From a checkpoint of a small audio captioner: trained on songs of 200 made-up bird species, synthesised, often over outdoor noise.
Rows from block 3 of the text decoder of a small audio captioner, named by matrix and row number. Rows with one number belong to one neuron. Each number is 128 + 32 x the weight over its row's rms, rounded and kept within 0 to 255. All counts start at 0. Numbers have three digits each.
Before each neuron's rows are labels from the 100 texts, of 14976, where the neuron reaches its highest value: "tokens" is the input token at the peak. Only what is clearly more common there than usual is listed. The data: songs of 200 made-up bird species, synthesised, often over outdoor noise. In brackets: how many of the 100.
# fc1: MLP up (decoder.blocks.3.mlp.fc1.weight, 512x128), inputs 0-127
# fc2: MLP down (decoder.blocks.3.mlp.fc2.weight, 128x512, transposed), outputs 0-127

tokens: "over" (93)
fc1.364:128151149126137128071165161179091130120129138178057130069167206094084118166134150157172147136143163132122165115081165165064073089133120118103140091098133132067148170086118141132142197145156155179129145115106116177097129105119164082094115128127148166110136088128101158101112140114149112169106110083179063074097169138132082089130157186128124130110115127096154192117109089135170075144102
fc2.364:103116119110184165139107101121086142134143123087162147070149124123090104186138097115104127170055135124132164170155117181188129139133181167106125182125146109169126110114161116125093155164129137180143111119091108179097111094157059148126142087094121075154167138070177131103140144160101119152108157184067173097056078095122106116077141084137110078133127106132069119161128098124191164159152

tokens: "," (100)
fc1.413:082083070093069109108099162079135152147160136197154104166072072169152112133099176135106183116146126095093125119090125134131108108117175121135112133148121148173125109113137151068115143130170182190104153062135141156126131129056118130136200142114158200146112094149142096122150140116133110114105105131118162070163155168150152151129053093166141111093082086098132082121130115149109204095148
fc2.413:058147133128133144122052118107099092094168136138107113099178149173110121112116162132166101138101150139071148134129129054183123060120133092106119111165136151126151102148115121115116149091112137157144084067151086116085112077073135191051145154152136168103154160133131147117111083110140169124108096115150164144162122115146173125230136085173140104084096148151119133154081133170136140209166

tokens: "over" (99)
fc1.453:182139121134159166095188189112134165151152115134138091137108108146080096172121124151151115136130144136107137118087083186101099148115119165126127085125118085110117085049119143118156180122225128129143133070061132055140122137141155112121080145091168130125084170137118116096107133137147161097098118043118160085062153154160146113173152087110105070097158145138097129101169102120134134193090
fc2.453:106115141111126099029116132145126145165151087133166184104060141095117131191125162187155092150125101077107085134137168134065104118119151088076080087125150112127124119108152123110121163134131093116169101181124160169169081100113143144095179126152126104168151096060178139156085153078160177099191107178146063140133113150134087146142149119131123153169153169147164125161133139080170085123127

tokens: "," (61); "x" (39)
fc1.6:118157112102153137182158137137106148129095122150124024121187083112140151141115143121048152108121105159116202147143087166085114117083104155132139173105188105079166141176134142125075183081143131070181112112123121143153086140074086126077112136194109135112144121109097140127121102180142123166125152146110129109171132069070130158109118087116115127130167159117129113085105140070135087140202
fc2.6:112075179126105146159156109128156172152111169099096145154160124145083121130149140116166180084107119185103087144167092088158136135177115095107097137082104153170121129109085111126181098146052197101153125079125110172161151129153145133119125110105119099123140177088129147096186062156144148073157117104096143123077132083080174098145091107137144090095134123109173141067102070168078067133097

tokens: "x" (77)
fc1.176:146099200101106143094099176139088130128109113168166144165141097105130147085171081113141134077121138168137131166158104146118116067061107155124075179151105148124161205131169165111080130077118125088103158147099114149148087109117106162109093075152138193098094133069111135114109158133140107122093093164056098127112097146146064136121139096050129149169190146134100121117161085145102105151078
fc2.176:140079105160157130129162102154165157112136110103089131100130146098180172117112150095145126128199107083131103158117083137167144141155160106173123102184108089132132149138129161125143118125065106088184085126128159169018205141183110114179124163077163098089093117107114129121136173067143144150168162133099149133121149136135072129067098152138150123151120177116164171098103137138167125070066

tokens: "x" (74); "arch" (8); "rain" (7)
fc1.27:100116116138114133110214125154109102137138130026102077042140107117184115139155154122110144092125104121118126083074193090121077134196121184145127141075157138181143140104151160112107152160163110130140139135174163170101129111100136167158131110185184112159103147173135093137086138185135124094159081124098107132124123136099113113199184147151111119126180142080172166113110147145123088096117
fc2.27:164162174103122171181044156151114173124110080100143130149130103171103118155081146113144128145115193101096094077153109146120083108109171129165162165128098097144132132176103082117108106115083187085087163124100106128106073120110140140084088092130067112099158141078124129124160096120137112163077081145159127157116139154152119140109081070164140102120164142057170153067111071154110161168089

tokens: "," (77); "note" (22)
fc1.258:105181076104097144041118120137109084139110121159155076131111155132140123099113166154144157099118203049129093106101112116165163126104143096103075120164141170158133105126104171139105104152151178134116165035123099113088152091136153108122118164119169100169173077161125173172112170116147149056096139100155116131160134129115145102123116164133143059098072145093131124137129092071116129204133
fc2.258:117129118109064170129177151146141098097128206127150121147168083177166139134125115131142092088122119119133068098134096110104150086165128101095127154151129112164108174132137046097161106127172104171203106085109115115062100152092188130115101121109103140120148133145091151106163140107198138142128111122121110112176139171176189139136083094065159106099150180124074066139104125138127101205157

tokens: "harsh" (99)
fc1.148:167165121128097138171138101165136117118096090139091160110159085071068105103104149172133134098148170134091152117135177140128086150114138145121116112139117089134181078155066215108066141126145083126066126161142177155114137136046185090121115131087098168226131042155129142141111193142119113142146111114117160128130095158122119134096164143121092117105107108101149198140131089160157137129140
fc2.148:167078064206184108148122133101093130085142117076146155153193138140149143122146097144172136172071156132130123124133102184086098126139158108110144149142089131099072151104182084104129141159148171170150104176102097141124152132086153125062182151122128083108145153164119088149163158226138079095135184142106125081117101132155118147136106118152108124107155135096068095113139102152084086137184

tokens: "," (100)
fc1.28:128109093157158167135101123093103164121117151141115127109165126104141161138152078143057180087083100191131174169181156204102096135122145097148139140197177113122118087133141141072116102074109172117129172162128099066158092164082054121096133078163122118102124181154085152118092130145143144191135152110123151075151092084131112132155119152091132154157134083117116083123137144100139086122202
fc2.28:147135181120103108124141074195177117153154139080107076147080141089110141105138124178092179075120067078110094146166127121097146111147146081108138117097191099135142096075132107083148124198126156113114131112181135159169173113200132091153128153119105119163136132119131113079164143153117152086196128132099162145097096110068156082152162147107148050152121137098147126062124115160110185138151

tokens: "harsh" (67); "x" (31)
fc1.63:128126142136065113128164127149087138152078146120108122118131139085115091159114104075079105133117155071146160071144122150153158175104109165175123158165086151151191133140178125118202140069145172116134140178132154056119138136139185158174131100121116123134163120151124189128194086160102101165102108161102143113135169223096151141118121116108122173115140069113151159126102179156120135199171
fc2.63:139089096119102125133153138055145097107079143139143168121108109099148078124165115095128094127110117123125143173078160166099175118120124119155159148139110141157120185137108179130127120200125038118166101115183111136151110088169139134116099174078124128056122106106186044115088154128152142120134085152122103122076100034115104134157136140115143102110210142189171070110155154143116117130108

tokens: "over" (98)
fc1.361:160148102158135107108091147078125112129068151121127095147098142103160100152113164156158153121099166107193096122091119121128106136130130111128109101157090165087087079062112170180184154092187133046095092105156143120112119109138139147161130092160125080115130141129168181142021145124108137043145144144155110132120137139081172125142180132176136188117181117128136145074137077083117154138095
fc2.361:153089170121142185169142084108151144141154110125163080063177111098115201094183112080128126173157119071083142138165149128119151183155108120082091109132091215115139106111131135095116132135121036089158120157100122128137124077126118135091107189049148173108116172073141102166160104113128103102111116093095119165147144136188151082072144119112133096132122123135142110157100168110096091105119

tokens: "over" (98)
fc1.172:130135108137174083167098133140093089138135161117127105142077177122121040145133137176142117144096151184098124072107223144060099174169119125138129059114180103136136127123128098188128123118115108099094116108096106127085137129117122128126116144095138129146157166139206174159157147069125144140103056140136135132095138070116124140124136134139164167216083151178140174190132110170144097157138
fc2.172:091120107146202135089132082118122108135152126129062124097105168146177088101114130127129102057074083152140133110164113152126120132126147167130120160095185118113116065105120211064101139120100130101100142130121115037090140156130128058116120147147158173177169104128103169158125141119113148158186129129179086142142112133133093123107141131147112154034159160166177115071115115112158138177175

tokens: "over" (100)
fc1.67:134175164129140088138125175136141135113126114101130098137128111092099101175133122143094131093112104187087150143117134206137071141171141097130120087079130082169125184073084135075124175115207190123146128109058082148136106098159139093130127117114157186142110124142170190038084142094107181143128158147087124142129132066114123150145152088137157152102146141171136188107126074124170136121162
fc2.67:144113111107068140098164120109095159144117119076150148157151146082106094160100101189147129147101158194138100081090164137079177161106153145064113132111136066114156077110123107135075146165136145150100099152113131087160110146140129107132088116141125105153109117150244128135081120132138174127100156102176142162151081122167115103138120177088133055154098169170102153178153138108145144158045

tokens: "harsh" (100)
fc1.386:134105148162122107174119190124133104152108161139136117127119112161126099127094146140100143120151127056114135221152214115091102214110100153150091086133137091134145165105131141108101142126165088119022114168124162162127159107095186146127123150132075209133082125105125136154130171126118107136124100148105151154108171156068090172150139084156108142104116139112194118079134113114104112191163
fc2.386:184140145129075155148144098186142100081158139126102116143124106113109127104143177129109168207125131104094073128093129157158062114117190145093157129144160097128100140096128159136104126064135114135166188078116163107135089084073176106123153133125146150093133055141174123123082123173126120129168115130135199140126194163163119121199068118148101151077115164075082103121146124119111088175153

tokens: "harsh" (74)
fc1.445:146111151152127068149133123124123111158186157103146161166102124102149114136123157152160163132155154095107216149163164114097115146063140105171094140140145114194203179077096103112196123128095038131109173097154175147086152089161147146157093120114107117166078129134138139097145132142113094164127129125125079095089151167103183154143149132125132108078081153091132135067147116162068183137160
fc2.445:184119149112177172176132120080135109106172152127045112199126098125085133085127105082100123114186127118165123144148174096115164124121154167062170110093121139156132084122107112106118197139092066119124099133061166175147114088130141160121139131185150134110147092123207110119152084136161099119181178166163150123108084149128183155204158117083127114139093145130115172126096120110135144119160

tokens: "," (100)
fc1.317:136156144121135118121120158230154123129148125146111137150142105134137125088088150144131120121094127127136118150148102165043165137088059129090179102120139174113196144147076148068114174121084136132094115134079092130175086158130120180173140080117135228055115079102141180176079163101136138144139086131174142120151134118091147113162081133144146124187156145063148123148147136128105095143131
fc2.317:113131156136053146065083147184141126105075078168088143193108161156148148098134118124141162160101189133127117132122185115147160086143168155141152117150126192155108101104145114161154082088172082081194178137166099166165146123145078111124111161155122161084146159091167121153115115121129122155102176116114168161116193156142145151120161137123217154057135123110125117063148130103154120143136

tokens: "," (100)
fc1.346:104138125114122121095133135094110103170121170125145144150157121120204150161164188113103137169112089121098151085129122101161121114103200084159168104132110179100118112121116103127112119073128133114076112095148147100099187187127171159129166073160152105107156127118172164123113177147116114176156087086113128085169155115140073073139140158187087145177041059122070117117124163095156165096162
fc2.346:123183157149138188103155095189132134147164112105048169150106182173106079132154186106152084197107108120165101131124107113146092153109130142107134063133165107132114110085111196123171110138158121132155177118159108179092107139142150127168098058103107106147152127083164162110159152152077104107110123129124199183141126088169117123091127119128159173090133110147162102089140095104077190135084

tokens: "harsh" (100)
fc1.237:176133139118170142133151106103090109143105143119159127129095075141118111156116068190180163101101147086094131079141167122107128158091126102121128136160093115091085183117115152084119148087182084095039149073090118179105089105081127136102104138145144141145130125158130107153155185136171163127154096091093139196122109159116177137189179093189142127081152144150086105054159156145121174104121
fc2.237:124110106149108093126179156134166112133118129136199149106210166094152083150047182128097132129139155074102141137147103161084077078206109104060136118153128136110110160110185150101110101114150106121168084136121139129074165122142122180149107117096146115126105137162126106069092126078184148138104094096153143153130114164151158153085122107139105105132097114077170150127131102064140107224132

tokens: "," (89)
fc1.165:074105103126150167071116156140136105119105111127138067112104094154157127122104094130117189157162141125180161139056082100117105105157138192126112100088162153185152040146108144144096084140155114112105111120184090168147166135121123089175188139146101184176128125171143127111079150092155184139107122098163121067113164113168103147122100137114159092169131106149063090154160163135157087153179
fc2.165:123096115152129150069105131027142096113062170119130115165096128137106144081093074145173133136128166147153135151121072136096086197125148139085127116155087151045189094111119061148161090131106073179097180125069149114125131154134149152100174109130111165143135135135159134170121149043139120104139125098146062135161114134128127080174089169169122118141098120142129147161093142128139170152105

tokens: "over" (100)
fc1.273:183188166153173141178145093171101159115102112095139096075149067127116086132095101100134102125145131099121086136103145089134122159135141137104135108111161089096159120101113149074088134104164101116172156142131115176096132156090078087149120092137089176182192090096204157082083191108138164131134106101142142113155111136133136164181160098123170097096101051171056174141111113139151160123124
fc2.273:150082068163148131114126181051088070111161069158142147159151133158158116132159111105091050122083105133120100171062129145127120084120109121123113185141093102154141158202134079140126198140172150141120102189072139079148121107162118175084158179179134104134087104149098156089101063139113155161088130143123129145126150138102122095133100104098091159148107150129124134161168131133126075077117

tokens: "x" (100)
fc1.301:163128132148141132156144081069196084128119156068114101104174118146150158117169134127099141087157154116181125136140047068102154213132092122126110109128115168160157145150163146110142094082149138167113169150128132109129111198084118087099095113141125147102068122088117138125199189106104143090117140151064082122177103114144122158106142107095118121125145070118083161110134132114067072069101
fc2.301:139122114118100114151105140159104149134147136208115099092185146101153173159105065069151145103180129113036126166186112173111151150123143106089155101079158127154103095109109122110144153110119122090102133103094115106105166129153165137154153068083074145161141096136107125084138105061188139096126147111150111170109184115111165094175113178041072130124102067150103133153162113114123161116156

tokens: "harsh" (53); "over" (47)
fc1.216:157151110141132131162113122119129171141191112129137124167133125155081125034138131089125124198118166133097172151163167147171098119146102129112102122184164153054108086051175123129096202159133131135163130124109100129157129115154192164131139085130192138133073091141126127128160098145178165115126123096148136070114146144123113149123172174107096137087081137064216150105080118100161125137147
fc2.216:110068119163145101164096155148128067120098137107150199142127160117088099182166090126048134155109178078144103143110107077111155084071132099156055177092129106114155153127116096148145147088093154138122089114148110148104128094056110118210192162124114130112115158041164112156138131118082105108148108120108154146127077147164129098162143083127127102120133099130152113171160144084073131147157